Weights of a small multi-label audio tagger: trained on short pieces for a synthesised band: melody, chords, bass and drums, 25.6 epochs.
Rows from block 2, named by matrix and row number. Each number is 128 + 32 x the weight over its row's rms, rounded and kept within 0 to 255. All counts start at 0. After the name is the row's rms in percent of the matrix's.
# fc2: squeeze-excite expand (model.blocks.2.se.fc2.weight, 384x48), inputs 0-47
fc2.230 089 [168 121 195 131 115 130 130 115 127 131 132  24 145 106 140 194 130 139 134 128 123 119  94 133 143  72 130 117 114 131 133 139 134 210  38 117 124 120 133 118 121 136 128 132 121 121 199 153]
fc2.231 094 [201 130 103 121 119  98 131 161 173 123 126 166 125  51 122 163 137 137 143 133 126 140 153 130 126  83 133 130 127  42 128 123 132 130 172 121 129  54 125 126 152 126 126  37 134 127 151 180]
fc2.232 095 [207 130 159 134 169  97 133 117  85 128 119 237 125 132 130 117 146 125 133 130 126 128  98 140 124 111 133 112 138  18 124 141 119 147  89 143 120  84 129 134 147 129 127 196 114 123 102 108]
fc2.233 097 [158 129 186 129 188 125 116 107 149 126 133  28 144 138 136 157 138 126 100 124 115 114 124 123 130  87 124 130 123 163 125 133 140 182 195 129 129 102 137 126  43 134 123 194 131 128 197 128]
fc2.234 177 [126 128 120 129 115  99 134 161 132 128 125 255 123 120 126  43 129 129 126 129 126 132 150 129 128 116 132 125 126 129 128 133 129 113  35 126 124  89 129 128 191 131 128 141 128 123  78 114]
fc2.235 050 [ 30 107 161 141  70 102 112 102 118 135 145 126 155 114 126 228 131 130  94 127 108 114 124 122 106 161 129 135 146 194 131 122  99 100  71 144 139 173 135 120  88 123 122 120 118 124 132  65]
fc2.236 101 [162 130 168 118 221 118 133 139 207 127 125  90 141  56 133  99 121 114 123 126 133 124 147 130 129 158 124 120 124  36 131 137 130 138 138 126 131  44 137 119 124 124 126  65 133 120 157 156]
fc2.237 076 [128 127 119 132 129  74 133 178 237 126 121 138 125  98 130 177 141 126 141 129 136 144  71 133 124  74 136 129 142 166 116 128 144 156 131 131 112 129 139 123 114 135 122 178 138 133 195  24]
fc2.238 115 [197 131 136 127 113  83 135 181 196 123 115 114 113  21 126 156 130 122 134 128 119 130 174 133 124 137 134 124 123  56 126 145 116  89  93 125 126 140 135 137 107 129 129 158 123 135 118 223]
fc2.239 125 [ 83 129  79 125 196  63 126  70 203 121 147 103 153 255 127 180 129 135 125 122 127 129 123 129 139 133 121 136 123 114 128 134 142  92 123 129 125 168 123 128 167 131 130 105 126 129 132 139]
fc2.240 086 [109 123 165 128  88  94 123 247  54 124 137  64 145 198 123 139 126 133 129 127 121 128 109 113 147 165 131 140 118 165 131 136 131 165 129 129 133 107 132 131 122 132 127 140 133 124 218  95]
fc2.241 090 [ 94 128 156 126 143 133 120 255 139 131 138 182 106 181 114  50 121 136 121 126 127 124 113 132 125 151 128 134 124 134 131 120 146 142  50 138 137 151 123 133 134 135 131 111 128 124  55  79]
fc2.242 075 [ 98 127 192 129  96 203 122 110  78 135 128  59 114 219 129 148 131 128 128 119 120 132 152 114 119  94 129 135 133 190 123 121 133 219 101 120 130 168 131 118  83 121 126 157 122 135 101 143]
fc2.243 102 [ 96 128 100 129 106 158 125 148 123 129 130 255 138 129 131  67 128 119 114 130 116 126  73 122 118 149 130 131 127 140 131 123 127 123 134 133 141 149 126 127 183 127 135 157 131 122  70  88]
fc2.244 088 [ 66 118  83 140 105 118 126 210 204 130 139 207 121 141 126 113 128 115 127 129 128 139  42 116 120 158 131 128 143 190 130 121 145 107  66 136 121 130 125 132  82 124 125 134 123 127 104  75]
fc2.245 111 [116 127 181 125  90 111 116 193  79 128 130  71 140 231 136 169 124 135 119 130 133 119  83 128 128 120 133 133 129 173 130 120 129 206 114 131 140 107 130 135  26 131 124 116 131 127 121 132]
fc2.246 105 [ 91 133 124 125 170 140 131 110 178 127 128  90 127  36 125 255 136 137 139 133 131 130 110 136 129 160 127 118 129 148 127 127 129 120 146 127 123 158 126 127 179 129 130  56 124 128 155 146]
fc2.247 080 [136 116 180 124 124 162 127 150  85 115 140  57 139 156 152 181 138 129 107 126 132 119  50 122 142  82 129 128 123 170 127 136 125 173 131 120 127 103 129 129  34 125 132 153 128 126 224  98]
fc2.248 129 [133 123  79 137 144 101 125 191 213 132 131 162 115 134 127 225 125 126 130 126 129 138  82 126 127  93 131 136 126 101 120 125 133 151  44 127 117  92 123 132  98 129 127  64 124 131 146  59]
fc2.249 074 [156 137  22 118 116  93 131 134 176 121 123  76 133  86 131 142 144 142 129 120 126 144 127 123 145  58 128 129 117 194 131 124 111 163 213 144 138 101 127 131 145 116 123 172 124 126 157  57]
fc2.250 115 [ 93 123  68 129 225  89 130 119 146 122 122 183 130 124 126 117 126 141 133 133 127 132 119 135 128 171 133 121 125 108 127 131 123  74 122 110 119  21 120 126 203 130 132 157 129 126 194  94]
fc2.251 087 [125 121 143 124 227  63 129 167  92 131 125 108 124 194 136 141 139 128 134 122 131 131 103 109 125 147 119 127 128  59 127 118 132 153 217 129 137  75 129 134  73 123 126 125 127 133 201 113]
fc2.252 069 [ 49 141 145 134 129  42 136  83 101 130 134  78 147 117 124 153 142 140 163 132 134 145  92 150 144 135 142 131 123 178 123 147 123 129 204 117  98 172 121 141  80 129 126 222 135 143 129  94]
fc2.253 072 [142 120 103 141 173 163 128  26 156 137 122 162 127 125 132 171 124 131 154 131 138 149 123 123 125  94 135 129 124  90 123 106 115 151 118 114 158  92 114 133 192 138 127 148 132 136 231  42]
fc2.254 113 [ 52 124  60 132 135 161 134 194  99 135 137 178 133 121 130  63 127 130 133 128 120 129 152 131 133 207 139 129 139 157 127 133 113  65 120 131 111 161 125 132 217 119 132 168 125 133  84 138]
fc2.255 093 [ 81 123 144 134 134 160 112 118 154 139 138  52 124 134 129 242 123 136 121 128 125 120  94 130 122  80 129 145 121 179 129 121 137 175  52 131 135 181 123 132  46 126 124 149 129 127 150 118]
fc2.256 086 [199 130  89 131 126 146 118 180 225 131 125  30 141 169 139 147 142 122 129 129 127 137  90 139 127 163 128 132 131 164 125 139 136 139 164 151  95  67 123 115  81 127 132 122 128 132  70 159]
fc2.257 097 [114 130 124 129  25 137 125 169 108 123 135 100 137 183 133 109 136 128 138 131 128 137 155 139 125 159 133 127 129 220 129 125 123 149  48 121 117 181 129 123 125 126 128 211 122 121  64 114]
fc2.258 055 [172 140 200 128  51 178 118  59  71 125 137 161 126  98 130 155 120 128 145 126 120 146 183 121 126  54 125 140 131 147 133 117 153 184  93 138 114 110 125 118 100 143 127 202 129 136 122 140]
fc2.259 092 [150 129 202 130 126 121 118 205 167 134 139  98 112 140 123 205 140 123 116 126 133 120 165 127 122 112 129 124 136  80 126 139 141 142  37 135 134 196 135 137  98 127 130  41 131 124 105  93]
fc2.260 151 [105 130  88 129 112  76 125 136 112 127 135 255 134 175 131  72 131 129 135 129 125 131 151 134 129 118 130 131 123 101 127 138 126 133  48 121 115  87 122 132 189 129 125 151 121 132 142  74]
fc2.261 074 [ 80 128 133 117 203 160 128  56 159 133 155 153 108 253 130 202 141 114 112 124 125 129  72 109 128 145 115 142 120 136 129 115 135 124  98 142 132 120 130 130  94 122 123  88 121 122 128  84]
fc2.262 095 [175 126 136 128 171 117 130 177 170 132 107 145 128  93 127 225 144 131 128 123 124 126 132 142 125  88 128 112 133 123 133 138 119 151  10 135 129  41 131 134  87 119 126  92 129 122 115  91]
fc2.263 077 [ 90 123   9 120 150 129 124 111 221 120 131 190 128  55 125 172 126 123 104 120 131 109 140 151 134 146 120 120 119 116 120 143 125 112 176 120 108 124 125 136 126 124 122 177 129 122 171  76]
fc2.264 094 [137 134 170 136 193 112 129 135  79 128 128 158 127 203 133  97 114 118 135 127 128 133 161 130 124 127 127 116 134  33 122 134 116 214  44 132 133 112 133 121 122 122 125 101 126 131 114  49]
fc2.265 074 [ 77 123 113 126 130 132 113  43 108 125 128 160 129 167 124 120 133 146 134 134 127 141 149 135 122 120 120 131 118 183 123 116 130 125  44 115 130  30 126 139 158 125 124 219 132 129 172  73]
fc2.266 144 [167 131 187 124  94 110 133 174  68 126 127 206 128 180 131 117 131 128 122 129 122 123 178 128 138  99 118 126 127  23 128 129 133 173  79 128 123  93 130 125 148 132 126  59 124 119 105  86]
fc2.267 150 [ 83 126  93 132  78  78 126 130 139 125 135 255 119 112 125  60 133 132 134 128 129 130 186 122 126 103 134 131 131 171 129 137 136  85  52 124 123 132 124 135 179 129 128 181 131 124 118 115]
fc2.268 084 [ 50 126 158 125  94 116 138 193  66 125 120 224 113 120 128 177 126 124 131 122 140 129  62 130 123 128 122 123 124 114 136 106 132 174 100 121 144  69 123 139  90 125 124 120 123 130 190  72]
fc2.269 134 [174 132 168 127 154 163 123 162  63 128 135 118 122 157 125 149 126 122 124 129 127 126 201 132 120 146 126 128 139  11 124 127 142 143 104 135 134  90 126 127 186 130 128  25 132 121 112 129]
fc2.270 121 [124 133 175 124 155 166 124 175  93 135 124  28 118  83 137  81 125 117 109 132 133 119  79 131 122 160 129 127 146 107 134 131 131 119 255 138 126 105 130 127 151 127 127 108 127 121 123 146]
fc2.271 071 [ 59 127  52 126 135  94 118  70 191 130 141 144 147 173 124 155 113 122 131 126 128 126 144 138 126 130 116 130 132 204 130 126 131 214  81 133 119 138 132 119  94 130 128 132 135 134 166  43]
fc2.272 117 [198 131 158 132  48 102 131 116 150 128 130 255 124  88 134  76 124 128 115 126 128 129 186 123 129  91 125 129 126 137 127 129 134 155  72 136 130  91 118 127 159 130 130 142 130 129 111 117]
fc2.273 102 [122 136 162 128 159  73 136  76  91 128 129 227 148 151 128  69 114 140 143 134 122 130 180 135 132 128 119 134 133  12 132 133 141 154 178 126 123  86 130 119 174 125 132 144 125 125 121  97]
fc2.274 115 [ 87 130 172 126 233 160 125 100  93 121 131 171 121 144 132  79 124 135 121 129 130 123 145 126 129 200 118 120 111 146 127 126 136 166  92 127 130 125 122 131 199 128 126 146 125 125  87  26]
fc2.275 115 [ 93 131 174 136 101 145 119 154  67 128 128 119 141 163 130 125 137 125 151 131 133 142 108 121 131 126 143 122 124 167 124 132 115 202  33 115 130 219 118 126 153 124 130 157 125 124  93  29]
fc2.276 111 [ 84 130 101 130 204 160 132  61 166 133 134  76 120 180 119 108 121 129 118 121 119 128 154 127 132 119 123 133 138 152 122 145 142 170  36 132 119  47 125 128 199 124 129 100 131 124 168  98]
fc2.277 113 [144 133 167 126  72 108 123 185 161 125 133 177 131 104 126 108 114 130 110 132 127 123 235 132 134 131 128 124 131 113 132 135 133 158  73 138 124 167 128 119 178 126 124  27 131 120  59 149]
fc2.278 172 [ 94 126  36 125 217 112 129 118 110 129 115 195 123 144 126  70 119 128 131 130 130 131 176 127 123 193 130 117 130  79 125 120 119  93 148 127 140  58 132 130 181 128 128 179 125 126 150 105]
fc2.279 085 [147 133 157 125 238 107 121 151 197 135 136 161 138 105 133 194 129 123 124 131 132 133  47 123 117 118 127 122 135  31 137 127 145 161  96 129 125  95 127 117 101 130 123 107 125 114 161  92]
fc2.280 092 [105 127 192 130 250 168 118 132 161 133 133  36 132 187 132 185 116 131 138 125 137 138  97 129 131 141 138 129 131 115 138 123 121 173 169 129 136 170 115 121  74 126 131 111 135 131 106 137]
fc2.281 092 [171 133 173 131 160  75 118 181 173 124 120  99 141  70 130 182 134 136 130 136 125 136  21 148 125 140 132 115 133 120 127 143 125  91 196 135 109  84 128 118  67 126 128 116 129 125  78 166]
fc2.282 070 [131 131 193 144 215 177 127 104 141 138 134  87 129 141 139 135 120 119 119 128 127 133 217 133 117 142 128 125 143  72 122 119 145 147 209 126 133  79 129 113 103 128 128  41 126 122 153 162]
fc2.283 092 [ 43 126  63 127 214  99 130 121 178 122 139 145 129 231 134 186 127 124 129 123 136 142  88 117 124 190 120 138 117 129 125 119 129 126 110 125 138 103 120 135 187 128 129 115 122 131 109 100]
fc2.284 056 [183 137 202 139 120  77 113 131  92 131 122  55 109 214 126 135 163 131 134 131 122 140 181 130 124 157 129 123 122  31 115 114 129 160  79 134 134 111 133 126  69 127 124 110 127 137 143 149]
fc2.285 138 [173 129 164 127 166  93 126 131  99 129 130 112 123 207 131 169 135 130 139 128 123 131  96 123 126  97 128 133 122  16 131 123 135 165 131 122 125  80 124 126  70 133 126 106 123 130 232 101]
fc2.286 096 [115 118 179 123 119 131 130 105 117 127 135 139 138 147 136 174 130 124 117 122 129 124  65 123 128  87 129 123 127 147 130 115 125 198 189 117 140 137 126 128  18 129 123 162 133 131 218  50]
fc2.287 073 [ 30 133  67 126 127  65 143 181 185 128 128  98 143 151 128 129 121 121 126 121 133 130  77 107 127 114 127 144 134 196 127 128 148 158 102 141 140  79 137 126 105 129 132 223 134 113 125  96]
fc2.288 087 [214 134 173 123 190 112 129 109 133 134 130  48 114 107 127 190 115 125 111 139 122 124 151 124 128 110 130 113 138  29 125 128 115 204 105 135 125  69 124 127  95 128 123 130 127 126 166 120]
fc2.289 108 [179 130 130 133 179 105 128 170  84 125 126 175 126 156 126 174 133 134 164 128 133 142 122 141 139  95 134 130 126   0 123 135 145 152  97 121 121  73 126 130 117 126 129 123 130 123 172  51]
fc2.290 085 [ 76 137 120 120  90  51 133 172 144 120 121 254 134 132 127 113 152 137 150 131 136 141 113 121 135  79 131 120 122 169 123 116 124 105  78 126 135 106 141 128 109 126 128 217 131 134 121  83]
fc2.291 122 [ 72 132  49 134 113 126 124 201 171 135 127 175 124  77 124 144 137 128 129 124 124 135  86 118 127 107 132 129 132 222 122 131 125 136  32 125 129  85 123 129 121 130 128 186 132 128 103 108]
fc2.292 089 [113 129 109 134 152 104 142   2 170 123 130 214 132 108 122 169 107 131 136 131 132 127 182 144 128  37 136 118 149 122 123 121 128 146  72 133 119  98 128 129 133 126 137 128 122 132 112  77]
fc2.293 057 [106 126 161 126 185 197 131 177  22 120 128 183 114 136 122 147 109 145 119 123 122 116  99 122 133  95 121 128 126 122 134 137 146 158 136 120 100 201 125 118 120 133 120  60 136 122 177  62]
fc2.294 119 [140 131 134 125 193 110 130 166 188 131 127  51 127  95 125 224 134 122 128 129 130 127  52 141 122 114 135 121 126 141 129 129 129 172 191 127 110  90 124 127  42 124 127 139 124 126 145  98]
fc2.295 090 [105 130  83 124 173 190 139  91 152 133 122 247 136  92 121  95 132 138 148 121 122 128 105 124 136 162 138 129 131 165 122 123 117 154 142 131 123  74 130 119 183 127 125 225 132 138 100 150]
fc2.296 119 [164 124 153 129  93  75 126 214 187 128 128 159 137  67 131  90 134 128 121 130 131 123  93 131 126 126 123 115 127  95 133 131 139  39 146 127 118 187 124 126  89 133 122 137 126 124  71 208]
fc2.297 100 [ 94 127  74 120 165  81 124 213 133 121 133  36 141 158 130 235 126 129 128 126 133 127  65 128 138 145 134 129 114 188 126 139 122 147  89 117 102 135 126 135 124 125 128 131 130 131 167 108]
fc2.298 106 [ 75 121 154 125 111 116 128 189  82 130 140 232 131 173 128  82 135 130 117 126 125 117 110 122 124 141 122 135 122  98 131 113 138 118 120 125 119 250 127 131 157 132 128 117 132 133 107  54]
fc2.299 125 [170 129 193 124  97  52 126 162  88 127 129 230 127 145 122 137 125 129 130 127 130 130 156 121 128 103 122 133 129  11 131 121 151 161 130 123 138 134 130 123  88 132 127 128 133 121 144  65]
fc2.300 113 [147 132 147 133 143 114 124 107 151 135 133 132 136 115 123 195 128 118 110 133 125 121 130 137 130  58 128 116 135  85 126 129 134 196   8 133 111  38 126 128 100 127 134 140 124 122 171  64]
fc2.301 097 [ 88 128  75 127 137 121 121  64 114 125 136 159 114 217 124  65 132 133 122 121 122 119 166 126 124 158 127 128 126 217 130 131 126 124 167 126 141 113 129 130 172 126 132 219 130 122 136  63]
fc2.302 110 [ 96 125  82 126  87 100 133 126 154 125 128 255 140  47 131 128 136 122 118 125 123 127 131 124 130 152 129 133 127 157 125 137 124  80 112 135 123 149 129 132 162 128 122 168 129 123 144  73]
fc2.303 084 [ 68 127  72 133 115 126 138  76  82 138 135 150 136 241 124  84 151 128 141 124 124 141 114 118 124 168 129 142 133 171 125 114 144 166 162 135 134 177 128 133  69 133 128 101 138 128 133  44]
fc2.304 104 [ 99 127 130 124 157 126 129 116 125 137 125 255 128  77 136 111 123 124 124 130 125 127  88 132 131 108 125 128 128 154 130 119 115 163 116 123 134 101 136 129 107 130 126 253 134 133 116  65]
fc2.305 089 [119 131 120 129 148  82 139 102 103 130 115 246 113  98 124 117 116 127 126 117 126 130 181 115 129 130 139 118 120 143 122 133 127 133  66 137 129 124 130 130 192 127 119 241 121 127  70  91]
fc2.306 090 [168 126 115 127 180  82 138 119 220 126 127 132 136  20 129 150 120 115 123 129 135 126 166 132 127 162 117 130 138  14 134 135 148 122 137 131 129 100 127 128 155 130 130 108 123 121 136 181]
fc2.307 137 [109 131  79 131 133  79 135 132 156 135 126 255 135 135 132  66 126 131 127 128 128 139 173 135 127 121 128 124 134  85 126 127 124 114  55 127 129  94 130 121 169 125 125 161 127 122 120  86]
fc2.308 087 [157 131  97 141 158  60 131 114 160 143 127 255 137 100 128 139 126 126 143 132 129 130 125 133 129 107 142 139 137  57 123 128 133 154 103 151 133  45 123 129 162 133 132 170 136 124 155 122]
fc2.309 116 [119 124 179 132 212 109 136  74 116 132 138 250 128 161 124  92 124 122 142 131 134 141 109 130 125  96 133 137 139  37 131 130 129 152 104 137 122  70 124 124 105 129 128 162 127 131 150  93]
fc2.310 065 [133 131 159 132 211  48 124 135 204 121 136 176 128 138 137 184 141 143 136 131 127 129 128 139 140 147 127 138 115  98 121 132 124 122 124 129 132  95 130 115 222 128 114  84 108 130  41 105]
fc2.311 100 [163 129  68 135 187  95 128 215 134 126 123 112 135 138 130 114 140 131 150 130 129 146  98 128 134 182 138 133 119 215 126 129 123  89 156 122 125  39 134 117  45 128 139 149 130 139 124 158]
fc2.312 084 [113 130 141 132  79 112 115 164 157 140 142 138 149 167 135  16 119 128 131 126 121 140 131 116 121 111 124 123 134 248 127 122 148  85 173 138 134 140 126 124 141 135 130 178 119 124 205 133]
fc2.313 108 [115 132  78 136 124  83 137 190 220 139 131  78 125 188 133 221 136 115 120 129 126 132  68 131 121 145 129 132 146 177 125 128 142 110 144 129 123  70 119 123  97 125 127  60 126 131 138 143]
fc2.314 118 [124 132 203 130 155 183 138 109  98 125 117  34 135 162 127 176 126 118 137 131 137 133  57 135 127 125 126 119 135 135 133 138 114 169 187 129 132 215 133 127  89 123 128  98 126 126 180  84]
fc2.315 062 [133 132 165 133  89 130 125 145 131 125 115 229 107 137 129 115 114 132 138 129 145 136  63 110 111 153 142 131 131 127 122 132 110  36 134 139 103 189 127 137 132 116 125 109 120 130  18 174]
fc2.316 142 [183 132 188 121 140  57 129 195 201 123 128  99 136  51 134 134 128 128 122 127 131 123 152 129 136 122 121 127 120  46 132 138 139  85 101 123 121 110 134 125 117 132 130 102 132 122 104 218]
fc2.317 141 [178 128  75 125  58 105 134 133 182 125 127  84 138 150 129 109 129 130 125 127 127 128 246 129 123 148 124 128 123 166 128 131 142 154  88 130 119 165 131 120 216 128 126 126 131 129  98 190]
fc2.318 147 [ 89 131 101 127  64  99 126 187 125 130 128 225 128 116 125  91 137 125 127 130 130 130 127 131 124 169 125 133 137 125 131 125 136  54 161 131 125 198 124 131 159 136 131 124 124 126  17 152]
fc2.319 083 [ 65 133 120 131 136 143 132 202 171 135 133  98 135 166 126 123 135 135 148 128 129 145 212 115 125 168 144 120 115 172 121 115 109 157  50 129 128 202 129 132 174 126 126  46 131 133  96 136]
fc2.320 076 [ 81 129 144 111 196  95 124 139 140 123 143 198 119 202 131 116 116 127 130 119 130 130 137 122 130 129 125 127 135  12 134 134 150  85 153 131 122 106 128 125 186 133 130  53 130 125  75 115]
fc2.321 102 [147 129 117 124  88 180 140 103  70 122 132 216 122 171 127  44 145 125 124 126 121 129 194 115 124 149 132 124 134 116 129 136 120 115  79 131 118 103 118 130 229 125 132 187 123 128 135 150]
fc2.322 078 [173 125 139 132 173  39 125  44 183 135 121 205 123 194 125 173 109 130 112 127 125 126 200 118 117 108 129 105 144 142 127 128 114 154 141 128 134 163 133 138  86 116 131 161 133 123 135  85]
fc2.323 162 [159 130 173 131 121  45 131 116 129 129 123 254 142 125 126 138 115 131 137 132 122 126 125 129 122  75 131 126 131  32 125 132 123 158 158 133 119  77 124 125  93 126 127 138 130 128 179  85]
fc2.324 104 [ 91 130  33 121 139 110 139  84 235 132 135 135 131 100 127 108 125 128 118 127 131 131 105 134 126 133 123 128 133 207 128 131 124 120 192 134 126 208 124 133 148 123 127 184 122 131  97 161]
fc2.325 062 [ 78 127 140 117 178 161 150 222 138 122 137 186 144 129 125 174 112 121 112 129 130 126 131 126 130 141 129 121 125 142 130 133 133 106  11 131 110  54 126 122 174 135 133  86 121 126  96 168]
fc2.326 102 [ 98 127 204 129 161 102 126 170 163 127 137 174 125 168 127 181 124 130 119 129 130 115  17 135 128 122 126 127 129 104 128 132 131 109  80 133 114 126 125 138 122 132 125  19 123 124 147  79]
fc2.327 103 [144 132 102 116 181  53 131 124 150 123 145 128 133 255 130 164 146 143 144 130 137 137 179 122 134 144 125 133 119  62 121 130 160 113 172 117 129 118 129 129  91 139 127  76 132 123 160  91]
fc2.328 121 [201 131 145 131 153  96 131 154 174 124 131 136 134  56 129 130 132 118 114 128 127 122 160 126 128 166 125 128 129  61 127 122 131  63 143 137 135 191 134 123 106 124 128 116 137 125  65 242]
fc2.329 134 [175 131  76 127  54 108 135 255 158 122 121  81 131 152 125 142 145 131 133 122 125 124 140 122 132 139 132 119 123 191 131 127 118 131  83 128 131 117 125 128  67 126 132 129 134 130 110 110]
fc2.330 102 [ 75 124  61 116  45 129 119 214 131 128 124 181 117 188 121  82 135 139 144 128 118 138 160 127 131 176 131 115 111 193 126 122 112 106  91 117 132 187 123 136 145 129 129 171 119 131 115  85]
fc2.331 118 [109 127  62 132 171  97 136 117 129 134 120 245 121  77 127  86 123 133 139 130 134 136 213 133 122 158 138 130 134  78 130 129 122 102 131 126 130  87 125 130 222 126 129 133 125 132  98 129]
fc2.332 088 [133 123 174 122  94  62 131 125 180 134 127 243 147 123 127 109 117 127 133 129 127 137 131 137 126  65 123 136 118  74 126 122 126 184  57 126 135 101 135 120 201 131 127 154 125 121  82 129]
fc2.333 114 [170 133 203 123 165  54 122 138 116 127 126 137 119 187 124 141 131 136 158 135 137 139 110 142 128 121 127 120 132  16 127 132 135 163 128 133 121  88 126 126  73 133 130 193 125 124 184  73]
fc2.334 063 [105 133  85 126 115 105 121 154 225 120 132 112 124 157 135  76 114 126 102 130 123 118 102 128 120 120 128 126 133 175 133 130 119 102  76 134 129 129 129 119 148 127 130 219 133 122   3 132]
fc2.335 112 [152 134 184 123  78  78 129 153 100 127 127 223 125 179 126  61 119 123 113 128 131 122 140 129 125  99 121 112 125  63 129 136 120 157 189 132 133 141 131 125 135 124 130  23 130 125 110 153]
fc2.336 086 [185 133 190 136 175 220 135 171  89 135 137  33 146 174 134 152 137 116 114 128 115 130 138 120 120 170 132 129 141 118 129 149 132 174 150 149 114 204 120 121 158 127 128 125 131 125  94 160]
fc2.337 105 [ 69 127  49 124 110 104 129 216 149 126 121 131 122 100 125 192 125 124 150 133 138 145  91 120 127 177 135 130 118 230 124 113 123 117  95 138 134 162 126 135 139 123 131 176 123 129  72  90]
fc2.338 091 [131 137 165 132 199 147 117 104 227 132 124 119 128  45 125 202 132 130 117 125 119 120  69 126 112  69 137 132 137 143 137 123 131 161 156 112 132  85 135 123 129 123 126 111 124 126 188 185]
fc2.339 110 [118 130 119 124 161  70 129 153 175 127 135 240 119  75 132 127 134 141 132 125 131 127 140 132 132 111 115 145 117  38 128 128 155 133  52 126 123 113 123 128 173 136 129 120 129 127 103  43]
fc2.340 076 [117 122 157 126 190 194 117 149 112 129 144 223 140 143 137 201 123 129 106 124 116 119 119 118 133 105 131 133 133  92 133 138 143 199  73 136 118  94 123 133 121 131 128  35 129 121 126  78]
fc2.341 114 [157 128 142 135 153  89 132 125  70 133 123 145 127 159 123  95 135 134 143 132 135 132 157 123 129 102 132 134 123  74 129 126 128 168 194 124 136  61 124 129 112 130 125 179 132 133 255  71]
fc2.342 097 [ 98 129 126 143 146 191 133 100  34 136 130 111 134 244 128  58 109 128 130 126 124 131 132 125 119 162 140 128 138 195 124 134 127 187 129 142 125 141 124 123 111 129 133 145 127 130  89  75]
fc2.343 106 [132 127 231 129 137 167 119 168 115 129 129 153 131 162 131 185 132 129 135 129 127 135 117 126 131  65 125 139 130 101 132 122 133 190   8 134 125 127 123 134  81 137 131  90 128 131  75 132]
fc2.344 088 [138 131  87 121  68 137 129 151 102 138 127 153 132 155 130 130 123 135 123 134 131 135 107 127 134 127 130 129 120 253 130 128 117 202  57 125 149 108 122 123  70 125 127  79 129 126 154  48]
fc2.345 159 [103 129  33 130 235  92 135 141 186 132 126 104 124 195 122  90 112 127 128 130 132 125 151 131 126 154 136 117 137  69 128 123 120  99 172 134 125  58 126 125 150 125 130 111 132 130 178 141]
fc2.346 076 [ 86 131 178 116  83 167 128 103  68 116 100 143 136 131 122  88 148 129 144 129 131 137  89 126 141 111 126 119 120 198 116 147 129 206 110 131 124 215 125 120 126 121 126 201 132 136 111  50]
fc2.347 099 [144 136 192 132 137  89 130 165 211 128 106  79 124 128 119 218 122 139 145 131 133 129  98 126 129  65 129 122 134  87 133 138 125 160  59 130 133 163 125 131  55 122 127  68 133 134 147 142]
fc2.348 132 [127 131 209 128 111 124 128 118 153 130 113  27 143 162 130 161 131 122 124 133 130 125  85 131 123 109 132 115 138 128 134 136 108 195 204 122 130 224 127 125  65 125 128 134 134 131 172 136]
fc2.349 126 [ 85 127 157 129 115 130 129 193 114 131 139 202 126 178 131 159 131 131 127 129 125 128   8 130 127 128 126 132 131 166 136 121 138 127  99 125 126  85 130 127 105 131 127  65 130 127  59  61]
fc2.350 069 [139 126 185 117 123  55 141 135 165 122 138 168 161 125 117  85 119 115 126 140 133 124  78 136 135  84 138 117 110 149 130 124  92 139 148 120 123 145 130 125   0 127 128 207 131 135 140 159]
fc2.351 078 [132 128 146 135 131 114 131 157  84 127 133 205 112 134 124 143 120 121 117 126 120 126 116 118 123 122 138 126 135 132 115 132 127 136  79 145 112  88 112 135 227 133 126 168 126 136   0 149]
fc2.352 072 [134 134 170 129 153 176 128  98 115 131 138 216 136  77 139  18 130 105  93 131 115 118  89 120 125 154 129 139 141 115 126 129 116 169  48 142 124 117 120 126 131 128 127 196 131 127  81 149]
fc2.353 102 [113 129 126 136  72 120 129 175 162 132 124 129 125 140 130 135 130 121 136 129 130 129 117 130 130 137 139 126 131 195 125 133 107 133 210 134 122 255 118 135  85 128 125 141 128 135 112 100]
fc2.354 134 [151 137 143 125 152 157 130 113  76 133 130 112 133 233 133 215 132 125 121 128 124 122  57 133 127 141 123 121 129 148 133 133 118 144 143 136 130  41 128 127 140 129 131  31 130 128 160 106]
fc2.355 090 [102 117 127 121  98 163 119 118 109 135 129 150 146 129 141 161 135 125 116 128 118 125  73 116 138  30 144 138 127 204 128 128 121 198  49 120 130 146 132 127 104 131 124 196 127 130 164  50]
fc2.356 099 [100 126  60 128 247 101 143 193 202 128 138 155 113 158 129 191 123 120 111 122 129 126  99 123 127 127 121 136 122  78 123 115 134 143 102 130 117  83 130 134 125 132 130  56 124 120 146 127]
fc2.357 058 [123 121  66 119 140  94 108 237  54 130 154 200 146 132 154  70 126 113 102 122 111 131 135 129 124 144 107 127 126 172 126 135 122 154 146 133 117  68 127 126 160 123 133 174 133 136 142  68]
fc2.358 089 [ 26 122 150 130 106  83 125 150 138 127 137 217 100 152 129 151 129 137 127 125 126 129  31 129 127 118 134 119 114 167 124 123 119  97 138 117 122 187 118 130 150 123 130 119 120 128  54  75]
fc2.359 088 [189 132 187 117 115  97 125 150 152 119 130 114 146  77 136 132 141 123 102 136 126 122 105 123 130 160 120 133 118  65 128 130 144  94 176 136 123 237 142 115 101 126 134  99 136 122  30 175]
fc2.360 093 [123 124 220 131 163 127 114 179 125 129 146  93 141 120 141 205 122 112  92 125 119 118  43 127 122 127 122 134 125 110 123 127 121 200  46 133 109  82 127 140  98 130 133 150 125 139 182 116]
fc2.361 137 [161 128 137 126 201 106 124 175 242 128 133 139 121  67 133 154 123 131 110 127 131 123 118 136 129 124 124 128 126  82 125 138 122  67 145 125 122  78 123 127  84 129 133 115 125 127  76 217]
fc2.362 109 [161 120 160 127 184 140 129 116 177 132 123  52 111 108 127 213 131 121 127 132 127 130 135 126 129 116 133 123 134  82 129 133 104 180  59 135 118  26 129 135 105 125 124  93 120 135 187 101]
fc2.363 073 [110 130 162 128 246 104 122 150 189 121 139  62 134 184 123 114 105 116 126 125 129 131 170 126 119 162 128 134 142  94 127 119 147 108 198 131 128 111 122 121 131 134 134 144 118 134  75 210]
fc2.364 094 [100 127 144 120 221 169 124  97 174 132 125  29 109 173 124 148 133 139 159 130 136 143 129 132 142 177 128 125 108  88 135 119 137  81 176 110 120 164 123 131 158 135 130  73 125 126  70 173]
fc2.365 090 [142 130 111 135  73  56 123 202 130 128 115 255 127  73 123 106 128 121 118 137 129 119  99 137 119 105 130 118 138 137 123 125 128  87 154 142 131 157 123 135 111 133 124 167 119 129 106 108]
fc2.366 121 [116 137 192 126 143 126 133 165 188 125 125 169 115 129 134 117 132 118 115 126 129 118  49 129 127 129 126 125 126  73 130 131 132  59 178 135 131 156 133 126 163 129 133  15 128 130  63 167]